From a checkpoint of a small contrastive image-text model.
Model: 7.12M parameters, 64-pixel images, encoder arch efficientnet_v2, encoder norm batchnorm, encoder depths [2, 5, 2], text encoder width 256, text encoder layers 8, text encoder norm layernorm.
Training: ademamix at rate 0.00055, 9100 steps, batches of 256.
Data: 97500 training examples, 23.9 epochs.
Rows from block 6 of the image encoder of a small contrastive image-text model, named by matrix and row number. Rows with one number belong to one channel. Each number is 128 + 24 x the weight over its row's rms, rounded and kept within 0 to 255. All counts start at 0. Numbers have three digits each.
After each channel's rows are labels from the 100 images, of 14848, where the channel reaches its highest value: "top examples" is what is common among them. Only what is clearly more common there than usual is listed. The data: made-up ball-and-stick molecule models.
# convs0: expand 3x3 conv (encoder.blocks.6.convs.0.weight, 192x48x3x3, each kernel summed), inputs 0-47
# convs1: project pointwise conv (encoder.blocks.6.convs.1.weight, 48x192x1x1, transposed), outputs 0-47

convs0.88:130135151158157119159140123110151064115089096144113162132159130129116153095090120130104134109115132171171161139080128150113141145147142128136141
convs1.88:136112110183139147123148155104172174130099155137166106126123129157160126136121106099154135095116083157134102111155100106124108122127165145099125
top examples: balls: three; balls: four

convs0.170:128155105153107158094168158085099091110122181189124129092139140092122129146154121140156116111124155150143136130129099117143132152135105113150120
convs1.170:126121127092078116140124098150122161163111158107130084095117164160144079111122103140162106110134089090123119131122133148131146110133157112102099
top examples: balls: twelve; balls: eleven

convs0.15:131113134147133137116155143121157098086113136145199113117165154099122114110138114153102123075105181149134114086106132111134112128108142121099118
convs1.15:125136158102119130160138102086105185156143116143119154124110151145124100140086157116139146150147104073130111156144109127157142146177150147145120
top examples: yellow ball; green ball; balls: twelve; space-filling

convs0.177:115123114124129166143109076146128123145142127161120155094114129140128131173148142099102115084137115123113172129136135115093098127181089089119093
convs1.177:090125116157121129101107130139143094129087141085143131139129109145153101073102122125136168141148109095126107131108117102150166128090161157167149
top examples: red ball; balls: twelve; balls: eleven

convs0.133:139143099095129127094156182107166128125092151154173129122112157151122073141153134157100090090136126121092119107125147114141135142154140145129122
convs1.133:125145130108171159134139106110101169158162140103141157156114110151166140143098119153153117119133115096161118138157094140112127170085121154099154
top examples: yellow ball; balls: three

convs0.77:168183072141129156112121114157120137141153156121179129126150098114084136138098138103102132139156144105125093115128127151145148136142099115098156
convs1.77:130140140120159118166142134103100130136164141112089116144119145102120087141147108173150088109108094153085149084120143106115110153110177133149126
top examples: blue ball; balls: three

convs0.117:100118127140163133116140124123143130137155130136117120093169101088104162135124124126118117093127164139126143121108095176157128166121049130097145
convs1.117:128138103170118157118162138146102101167127117107174099116136139153115135138116081129121091155156101107153132081152138087147114138127160094144118
top examples: balls: three; balls and sticks

convs0.152:102135128129180110117164177161157085133147154135116126124151101104119107137164143096132114110134126136072133148099107120109149135134073129109145
convs1.152:096125102164166129106105145128169133121137109126155100116155119180138135126150138164114108150132093089105128101166126103158110111110186144123125
top examples: balls: twelve; balls: eleven

convs0.32:132114136174166120158141114072143138127142099121123121107138138133115093133176129167150135115177091145140132086162127098102121111101115105130104
convs1.32:138131081091132156094129121151144139112163184147126146139126112148108127124077143080128109114114108098117131151109143131155152152173160124116099
top examples: balls: twelve; balls: eleven

convs0.54:112083113141188119157116110125139154112152107084114099103149131132155139121149124123093132160132129152154098136120094151093136164072116114118126
convs1.54:134152153141091141115144084132103130157137144168170099155099119110146086133137128158159125121108114082132132098140119099169123097108174137115129
top examples: balls: twelve

convs0.41:105126114126170122174165164134171105143119141157111132129146112118096147121129099125142117152157143130076156168084114165108151135113088138131137
convs1.41:179142143144126131112125144124122157120122105083138092114175144169093138150136135126082114095127106102139109083154154090109118159123150130133154
top examples: balls: three; balls: four

convs0.56:106162144144160117123162127112116087124163126129114138142191097082102140135111118155111144135120156124129152134138135129185146174165129143155138
convs1.56:136108161131107134086156105157100152151151158163159126107121144153164099152082065105128105127116099120128127121145115131151098137118149102123103
top examples: balls: three; balls and sticks

convs0.190:102147115172134171139116122096152116089112152126142098088166172106137129157138117131115102143112155111132118140112082121155170152100155100127135
convs1.190:121145111105086145082160121148118139147167165155140088137148124105119129119123097104179108112119128132074154154130158145142118132142135131172097
top examples: branched; balls: twelve

convs0.26:119133110094129107138111149142127117145128142146084165126130094090150134146166116081150140176118124118092146196113122159104127146128119162117145
convs1.26:100138139191150139143155141094155166125133129135137124148139125149132153142153139163149115119143119112138177068162110109104129145097120117174144
top examples: balls: twelve

convs0.155:108144136155121155095161132134115089082172167178103121085165120100149122161131116132130106133146122139118135106131111109143150179134128154136150
convs1.155:157090163114110114111154131135093125185151140105127115147116152120151087104098142152153142150144089093092113129152143116169123089120122110129106
top examples: branched; balls: twelve; balls: eleven

convs0.150:129127136136174086112149138124152101106150126139118186161140129134124154122137114117088128106114127186107167097143172110085117135131120161138112
convs1.150:114103123129156081167121105096133144119124115111100102148086145094120116149108093150127166133160084138124108127179157125103127145104136126127084
top examples: balls: three; balls and sticks

convs0.37:149098126161124103131141158136125164121122105115172111152141130163140097105135133162111174139166146104155112099131172125134101096116148169091137
convs1.37:161117089085100134106109094107154103125138147117083116109131135140134121114107089125126120150103134096110166108143094103124175168134102113141168
top examples: yellow ball; balls and sticks; balls: eleven

convs0.6:118113126154135140133147158125203116112114135159107115095156119094114152157140139085152104140123120156146138163093092147112165159108107111135125
convs1.6:105132180139113143118159131114106161174136154125146138133130151130129105127137154134134100096147090077083133085167148143156123141145152119161107
top examples: balls: twelve

convs0.61:102084170139156104160121134168118155139106111140093175105109143131158153150132093123094153095143107150145154147097123141118091131109109153116126
convs1.61:145109135148122131095126137092123135137114150162141138123148089159168078100142157117181121146185127096109114080159144123116125135113145119112113
top examples: balls: twelve; balls: eleven

convs0.40:115157159125110146082166110114135134092141183155132106135107138136102109139122118119169092115108161131092141105120122117173138126095102107159096
convs1.40:150134122143151167159098150133134109125113112124117113166169109130106120130086129163090114160147139165184107102139123091113124143167113090133143
top examples: small balls on sticks; balls: three

convs0.184:147130167140112118145150096117105093127126113117127181161103154086124158116083061111090147159104124129117126133119156131114127150120148136139103
convs1.184:165119115092153105159145098139089125125144126124109156167133146139098160151067097090095105106107103138142150139097122116123100148134145115155116
top examples: balls: three; balls and sticks

convs0.96:098149161120128108170142147118149109104069118154079141158118148131120137150113171133143102091116104124103173133140130136116151149149102112165143
convs1.96:091115107113115154135143143161131159113158149167163139090114084152105124097161127139130080161112161146152147152140136108109110098139149147106151
top examples: yellow ball; small balls on sticks; balls: twelve; balls: eleven

convs0.123:119129103079123112087157185122138104091094159141150122151123160136141080090137170156110105116117139126117129104126126120127115093110130169118132
convs1.123:125097117145102103116180156118123122117160148126151144130153164096088110117152148117108077093113130157171155122123160145134163125139145125119085
top examples: yellow ball

convs0.74:118119151153115125129114083116158135125091119145143160097097158158132116135159156104113097078127109141134146103132144081110092098135110077129111
convs1.74:090158140150160152143123133142151111116132165102103109151158137161103092160104119151119150111131097109100118112104161167089094139171109117136124
top examples: red ball; balls: twelve

convs0.165:153153093116125153071163131099154132104131180182120110119130152169112091120127150134150127123106173125125122120137133143172136107109107111133113
convs1.165:094156115137095150154082130149103124115145099094163113117133097136113131147164116129163131083115105146160141157129121096082131118118155098157153
top examples: yellow ball; small balls on sticks; balls: twelve; balls: eleven

convs0.181:135141106103101125139165142138104091107106128162165122135133137137148108102088127178100111129108168143127090123116138120162111118126153159096185
convs1.181:118139161102103160100103130152152135158145109129157117067135128162120089113108133154121135079126142101162175104137110116137157134121161115110107
top examples: green ball; yellow ball; balls: twelve; balls: eleven

convs0.36:095151170159163135118141135126113097138161158128104123097119114108106137184154132126156097137093127157085147129118077119120138121115125088143155
convs1.36:107149118101120141164133134154148145130115124099118121168129131138138084097105150107128134079180127127112129139085133116123151097160183093095148
top examples: blue ball; balls: twelve; balls: eleven

convs0.4:115160102145143179147146128102172088130142159141107121098173111099087141146107114099133114154129133136149140144128110125149165170143104094149130
convs1.4:156153130130088175108135141149129098153142147164117111124112182118123110163111107117139085091132094107130152125148116108137177143173133114145139
top examples: space-filling; balls: three

convs0.113:077108113116125183149128105117159105107130144133114112084151116094139137146121138118143115134083183139107118145095103124154146136107095091139151
convs1.113:147141138136121135104147112120112152150163178157126089123129162128119087109108105088160103112108111115123167134129091123166143140157143137173089
top examples: branched; balls: twelve; balls: eleven

convs0.69:148171111118145100113149186113133111099137132106139099159150150103084114119113119163117108139095156130140107131105124140141150154097172175109140
convs1.69:105149123139088171148125116112124170132142113099130134123091099167159133130126150093165146091069114103143121112153110125102116164146104141150147
top examples: yellow ball; balls: twelve; balls: three

convs0.124:138132155145106111142209168124156080113099138145122161126144135127079115112107147156144123135124128166132164116147133120133158169128131142150138
convs1.124:174090112141131149147143081129125178126160146111106082160127098132163120098144100127130142083151125111109121103146134131123092125140167095137129
top examples: balls: three

convs0.65:134157125122163181147139132164120090143132176155130128154135134123120139172100133140129118124109137119068134123107126114127158183177122126156143
convs1.65:154114166129098104088152118140124198176142126084131111140097123143146115113119113133108155137159116122132114151147106166160120100106138149110158
top examples: balls: twelve; balls: eleven

convs0.17:140108158118115137107148118153103090161154158117143125125090145073090137143084094100080109127116115133135132152116119109115119161140122089121089
convs1.17:149161088128115145116098114120157094113110105099173128140170125125129142139078160142112144148112095096125102100133147103159145107156145090119102
top examples: balls: three; balls and sticks

convs0.18:100159115091144144102144140131153122135146159187145143119159099132182143140122138104144109137107166146076145153104121160151124108136091116118136
convs1.18:123118117176113112137147144104164113123146079101119143115173149166129146172139130138117109098181137134149149087121140100137158168126153116136140
top examples: balls: three; balls: four

convs0.20:117120167144125132109132117113132089166097146154121117140131097098098136112095130088111106155121172122100159133105120152162115174110073122136151
convs1.20:121155110147130149094138158175158143178140151098159091140103167104125141140085139118114154113144099111170102133149136140112160139148118111102113
top examples: blue ball; green ball; balls: twelve; balls: eleven

convs0.119:135105155090126087123133142106122081079097123132114146157113153148131117095112141168119105141118141159150116113128149103136099085106150171135090
convs1.119:114136072141149088122110142147157120121157144149128098103125128137140081131169085143118085091095080133118168113125118132121164125129133118111142
top examples: yellow ball; orange ball; balls: twelve; balls: eleven

convs0.154:125097125142133107129132142134128143099106114106143114139125152147123086068141157159130158131139161147144108102118150134127094065082132153081126
convs1.154:157098137122083096108132155148112114138138140110170110139168109104102142149117102122146124125149145116094170117141148102148164163172152136130083
top examples: yellow ball; balls: twelve; balls: eleven

convs0.60:097142098096154144126160166165155117110112111106145107133151095119079134116116159119117116097120142148098137170094115114098158118144104078129127
convs1.60:120083109110115132171134098088107160108109147139106133102133168136179101108108162084134141120124151124179133129149118119122100148114126156110156
top examples: balls: twelve; balls: eleven

convs0.107:161117155155164112179129073156112137134132117121108127161126127115116186138108079109114161171118120134132102131128159128116140155131160151143116
convs1.107:151101148137120128099129143113087123148159112130116115145102120143089172120103096083115099096117112129103190108153114112110112121094100111160133
top examples: balls: three; balls and sticks

convs0.178:091152154135144171101150118119141097093148136163106180125135134128167138120128146125163109167081158145117168140119081140138130123118099118124124
convs1.178:096135087123126110146112158091162124084102103109098148120137084091098160140167120137098160106136130129140115132097111161114145111118120171107132
top examples: balls: twelve

convs0.167:110164118133161165136142125126121124111164169114155123105166125080134151178146118092118116148139147137126103138105104147118163185117121099134156
convs1.167:155137106111078142136150115158097136160157157141121119096144110149137122105116094152130094137159138097102143113152125085176145101149141106109088
top examples: blue ball; small balls on sticks; balls: three

convs0.10:134086130127113108170117106125147156118126091140107121100119094156114094146177159141149121152150082130128109101144147090098091102156129113135104
convs1.10:158153096095151143099128153089111153150173122134097101177116137104140140101121112156157117102123121150099147159157118099156114154114133116144167
top examples: red ball; balls: twelve; balls: eleven

convs0.176:112123121122130152141103089119132135150102123140127169106102128140146120164157161096123120071144107114091158130155147116084115106156092086133096
convs1.176:141100157142113168107122081113155128129171116119105096096127158159117168154144116090104134101130101097134172097110102144133099117158118125117137
top examples: red ball; balls: eleven; balls: twelve

convs0.182:074142134106137175121143117126143121129148140150118146132139120100171123131117118100178111134092154149122164161103076172131165138128123113159122
convs1.182:118133128114146143169119149095125146092099110139107166173110095142102156115135176121100119169154122146141110145100097161154117122128125168116161
top examples: balls: twelve

convs0.188:153181101115122126104130151118156101128156129132101121134154118150110102132165146175176106127141103093089151138155133136129161127165092120160134
convs1.188:100086170114133123117126127182075174133130158133135136084094118121159131091147094104132141109141114147118152129130096137150095105125150105139137
top examples: small balls on sticks; balls: twelve

convs0.139:097101153146124154143132112099158124106127168118129087113148143105125149123114095129147103144123177126162141114107074155160151123078136092142115
convs1.139:129113137095091124077145096165115118173141171158135090106114161153129118104126090105159104118126101098096156129139116098147118110130130127145104
top examples: branched

convs0.31:090104125117144207160108095109179129118130126108105108079159099126150129136141153119147141127133149142149129139142109099137148126119093090139133
convs1.31:111149123145097126072140113109131120160163152158141141126113161114101145080132134085146087119125118114132146106128074131161129150104115151163102
top examples: red ball; branched; small balls on sticks; balls: twelve

convs0.30:112150111101131133111127118100149150082131146112153121117125134165150092122154173177138109098136157163175129095148138122129092092108125109093124
convs1.30:159163157131137132116095130139113136162122111106121092145122163156088132092146079122131100130157140088104155092120139120089122143152173115154112
top examples: yellow ball; balls: twelve; balls: eleven

convs0.163:102134117157175134176121132130184122096140107142097124132158099100128170146112130115135140153086142171139119153097133141123151163151121123133165
convs1.163:169098164157115127104152131149109148166170111108104149106119141171152130123165125094103089107165142152116147088129130133115119126113163142157131
top examples: balls: three; balls: four

convs0.112:121141139133144148082164128174117110153137154151089162095129144118096152166137122140116106083121121128084116153113105129142150149153112118172159
convs1.112:117098168113080153130110107142133126140111144128107099114109132135150101091121086101162132130161077135150125126120149098163126084132156110119083
top examples: branched; small balls on sticks

convs0.48:153122124150133187150149063126159096087156128164131125126140092137125138140092115091130111115107151148119112139118104128103151144127109083149114
convs1.48:137146123112116103132137133121093134142156148116142118096097161104137115102150099151175105114126076085141130121198128094163142131139156140144137
top examples: balls: three

convs0.43:142120138119163163166108061103166120103133098139077166108097134149153138123142140140132140088125126146139138115136118145120101091139128094136095
convs1.43:149137122167103089136153130132114153164148121142173134160163118109117076121103138128153122085112109113107130150156154130128112097089164152148098
top examples: red ball; balls: twelve; balls: eleven

convs0.70:111152136122136130108132107096158111134143149144106167120123162145133091167176161129132089111148095163135150114132132140112088092151112083153103
convs1.70:153128143143114134148108135105100158163098148090108100144153089133092100107158102175170116100171130134142142155133151134111144103138137131152162
top examples: red ball; small balls on sticks; balls: twelve; balls: eleven

convs0.21:135142127122139102139188175173142107110132154107134107161159143104089140120101097148098123142102132131120116146096134136115154149119172155125172
convs1.21:162095096153111152141151101137108157135137116118133149104143145169129163105103179088160146097078134123154140104128151142159135132161106148127142
top examples: balls: three

convs0.151:083141126142162156127140155133143103097163114143097153114161082133151123147139154119165141136084175159101147143121114128134144148156090120130159
convs1.151:124093155076148128144125118165117162159141130143134125081133136102165135092119127120115147113155125157159101150099083155101143103100152150100122
top examples: balls: twelve

convs0.116:119132137141149165147099086099129137139130110130101163099111123136158108183163161122148106078144106136119138103158132133100109109155096096148106
convs1.116:095131173154094119116127112178094164177153110156134122131126153161109109134112100121099120090116146122129156168136106137133147151123149096095132
top examples: red ball; balls and sticks; balls: eleven

convs0.24:100140106117160170146148130140141122109136143128100121083152105098155131149137114108156129155070152142135149170098085162114167144147120106125143
convs1.24:114099144087117112100116130127119152089134129133143140088132118162184166108142166115098154084109158148148124148088114171111123139115114143143141
top examples: balls: twelve

convs0.27:137098114146163141142107108149151158084133070126124125100141106150157150111131151165125160106131176169141113128101137122132087104130102130091129
convs1.27:144110171140124082126108098100113145151132110096175101153090159110154122123137133114146100110119094083081111095137151109111113111110151140120132
top examples: balls: twelve

convs0.100:136121105105076125117159174157143115109112158194117104122143116123092136128157162106143126130136082118122124125121136119119163138184140134158122
convs1.100:098074162112113118124138105109100147118146129110135145126117116105158109089120092169158147128158111149125159170140127104158090109105120169149149
top examples: balls: twelve; balls: eleven

convs0.2:094128129127118140115116100104152134138098132133115161102103152153151113163154156086113102080127103137126155110149143121090100110157084090125089
convs1.2:085091119158137155131118130146135088152165106149128142127108124127068142151158155129124100130168097109134159144139097118147135124143161089122167
top examples: red ball; balls: twelve; balls: eleven

convs0.19:141137127118106098104149160145139135091081154128158110139099170149073107092112160161104113098129142118122130108120153097129113084107134151109125
convs1.19:163138113153135132123118153149168120135142130086138148151170152153130094143160146128116106095103123164114123090100166111118174151157117109160154
top examples: yellow ball; balls: nine; balls: ten

convs0.95:119151140158138137146146161133120091100125115119085139148156112104112154131074116163153123149087171149119162143127144145129161145144138134160179
convs1.95:132157106099130146109107107166138162109164128084120124097096138138137132104178127146141118120107083141151120131123070147121156134145111163084129
top examples: red ball; small balls on sticks

convs0.132:106137117146134160150110098115143148144140095168111153090117118154139129170145162085128125103141120123118163129143134113097109119171081080117098
convs1.132:152119106087090123139107123106099145142124162082146152137151099097137145113126124164118158139136134105155145155126138098130160142077159167165118
top examples: red ball; balls: twelve

convs0.122:100115140135130140143117091105150152148102110126109156104104133148170117160160150100124119082149106137125167121158133127081113102139102071131100
convs1.122:094147157158120183103142090119122099144165149173154137107130141128148147150147160103094130083130108144135122088165120099115139133159128142128138
top examples: red ball; balls: twelve; balls: eleven

convs0.164:110147120121137159114120096112131123142130135165138162090109151147145098164166155134112101089146087136119150104141125098109099129176111085118089
convs1.164:163114131096086108128107170145098128119093131090136094096097162132153135075105098135152138136132119120128104088115139142135173116136123144131165
top examples: red ball; balls: three

convs0.57:145134160155111146193148067127135118098133146177113149132129121109100162140084139107122121173150127123106131136149146087124124155131148117141132
convs1.57:178108100095133148090093137149117166149164141098107115152102147121130155115134087136162129094084092151146101126131146126128160146139120132154144
top examples: small balls on sticks

convs0.121:108128103121113132122100114138133149150099129135119141108111133131152108134158173106120110086137103111078167142151146108098128101171088071114096
convs1.121:141109164127168173175162090125091088128161113119132126096112156159136144167143144097110134136115110142119158144127105113105087128139103131144150
top examples: red ball; balls: nine

convs0.3:112175127127107153101150090137132110113123177176147129105135153132097137173116135119148102089118126126097134151120086167146156152130099098136142
convs1.3:140091160120124115117140128133077149152152142085109118107107140121143098095138103148124114144148088144091124146158146093177104096103141104111097
top examples: branched; green ball

convs0.161:092183098127182148123133175138156094130135141116126142116150103121129141159120148129140115131113162153111111150108121135128134133178083131131182
convs1.161:147126124155141166136163117110135136095123102141156103085161153176160094142145114122093106132129124114137129117160125083123141170165175123114121
top examples: balls: three; balls and sticks

convs0.156:119121096156178146128154146145151120133142128136133129073166121105130115205162107122105091115149109128104130113111131155104139152158148135109114
convs1.156:062113174119136130115123136097097158146113151155138138129144117105147127087117165086138094132136119143140094144121151140175125121091147110163136
top examples: red ball; balls: twelve; balls: eleven

convs0.82:106109134115138163179140114148164114116137143142118117110125154118135151125099082088121103158093131182152111155118083133112153154117137086145125
convs1.82:155154153136110140121140088102122121181162146173147104139124114125096086111155130108143121105176130087099119085124134137127135160114133149148157
top examples: balls: twelve; balls: eleven

convs0.34:103137128133144154160133163110150102097145134130167093111158115128095112138130129160072107094140131146114079106103103100101131136078122115145127
convs1.34:144095119119114137151143101092125168161103148116118137144108128127141087119099154115166135106101110089114167168159138150148166094139168142117107
top examples: yellow ball; balls: twelve; balls: eleven

convs0.118:130144157136140134082189136155160095107140151151135083109140143140103136160141112129112091159132122140118105130115080122100135147074144151132129
convs1.118:136100125127136166134098136132089126164106129100103124113096147120182128099095108133105134069086153110142125111115183135161134125125115130114151
top examples: green ball; balls: twelve; balls: eleven

convs0.160:094146109136182141136147159156144111115161110137130115117176086129128168134140128134130120113094135178129135142084109136112142148157096096120169
convs1.160:105098148134121117112117136086132166141097141128174120101105168158141136118109155137145152150123120120125098118122152104119089084104118181087098
top examples: branched; small balls on sticks; balls: twelve; balls: eleven

convs0.8:100150156107158168109126124139125092128145158156104154090141117100141144122136145110162135138072152155104132156099082158135155129112118106104157
convs1.8:116131102144160121147116148119153145104140118163092152153147078104144155131125124086163113152139166138127153171108112119167172107134112136151097
top examples: balls: twelve; small balls on sticks

convs0.42:120124116125097177178166128130131102094087164169138120116132158149144110140120126125154084162111128130103096153125116140130170141109122098130162
convs1.42:119119142112104148065111103144131146122165152121122093142131130132112105113140133148179129080131119110103154138125123114173099085112172145129090
top examples: branched; small balls on sticks; balls: twelve; balls: eleven

convs0.13:103097105095119098115136168118146128078115134123144125151124161150155082120162170179124112141136121159175130109126139117118092102126142154106127
convs1.13:147143132093136096097160144151118114147133117108163139094137170086081079100153137146122086141132149141120138102134130135129121153125155097131079
top examples: yellow ball; balls: twelve; balls: eleven

convs0.146:115119116128116170154159118113156093075149159154103117104163127098127136136112119110168114135120173157164120139119097114137148172087108119141124
convs1.146:116126169117104150083159102139111140184164162135124098119104137130104096101109111114148110137094113108083145114152126103149120146136155116165105
top examples: branched; small balls on sticks

convs0.16:090112152133143163109129118173136117117126112119110103125157117125145157109156151132154121154088136166143157180079087149112147113127100096114145
convs1.16:134154126145150117122107154154149165143139131108136155092093151090155145099119162102094170119159156115130127113142098118151101114135144152066128
top examples: blue ball; small balls on sticks; balls: twelve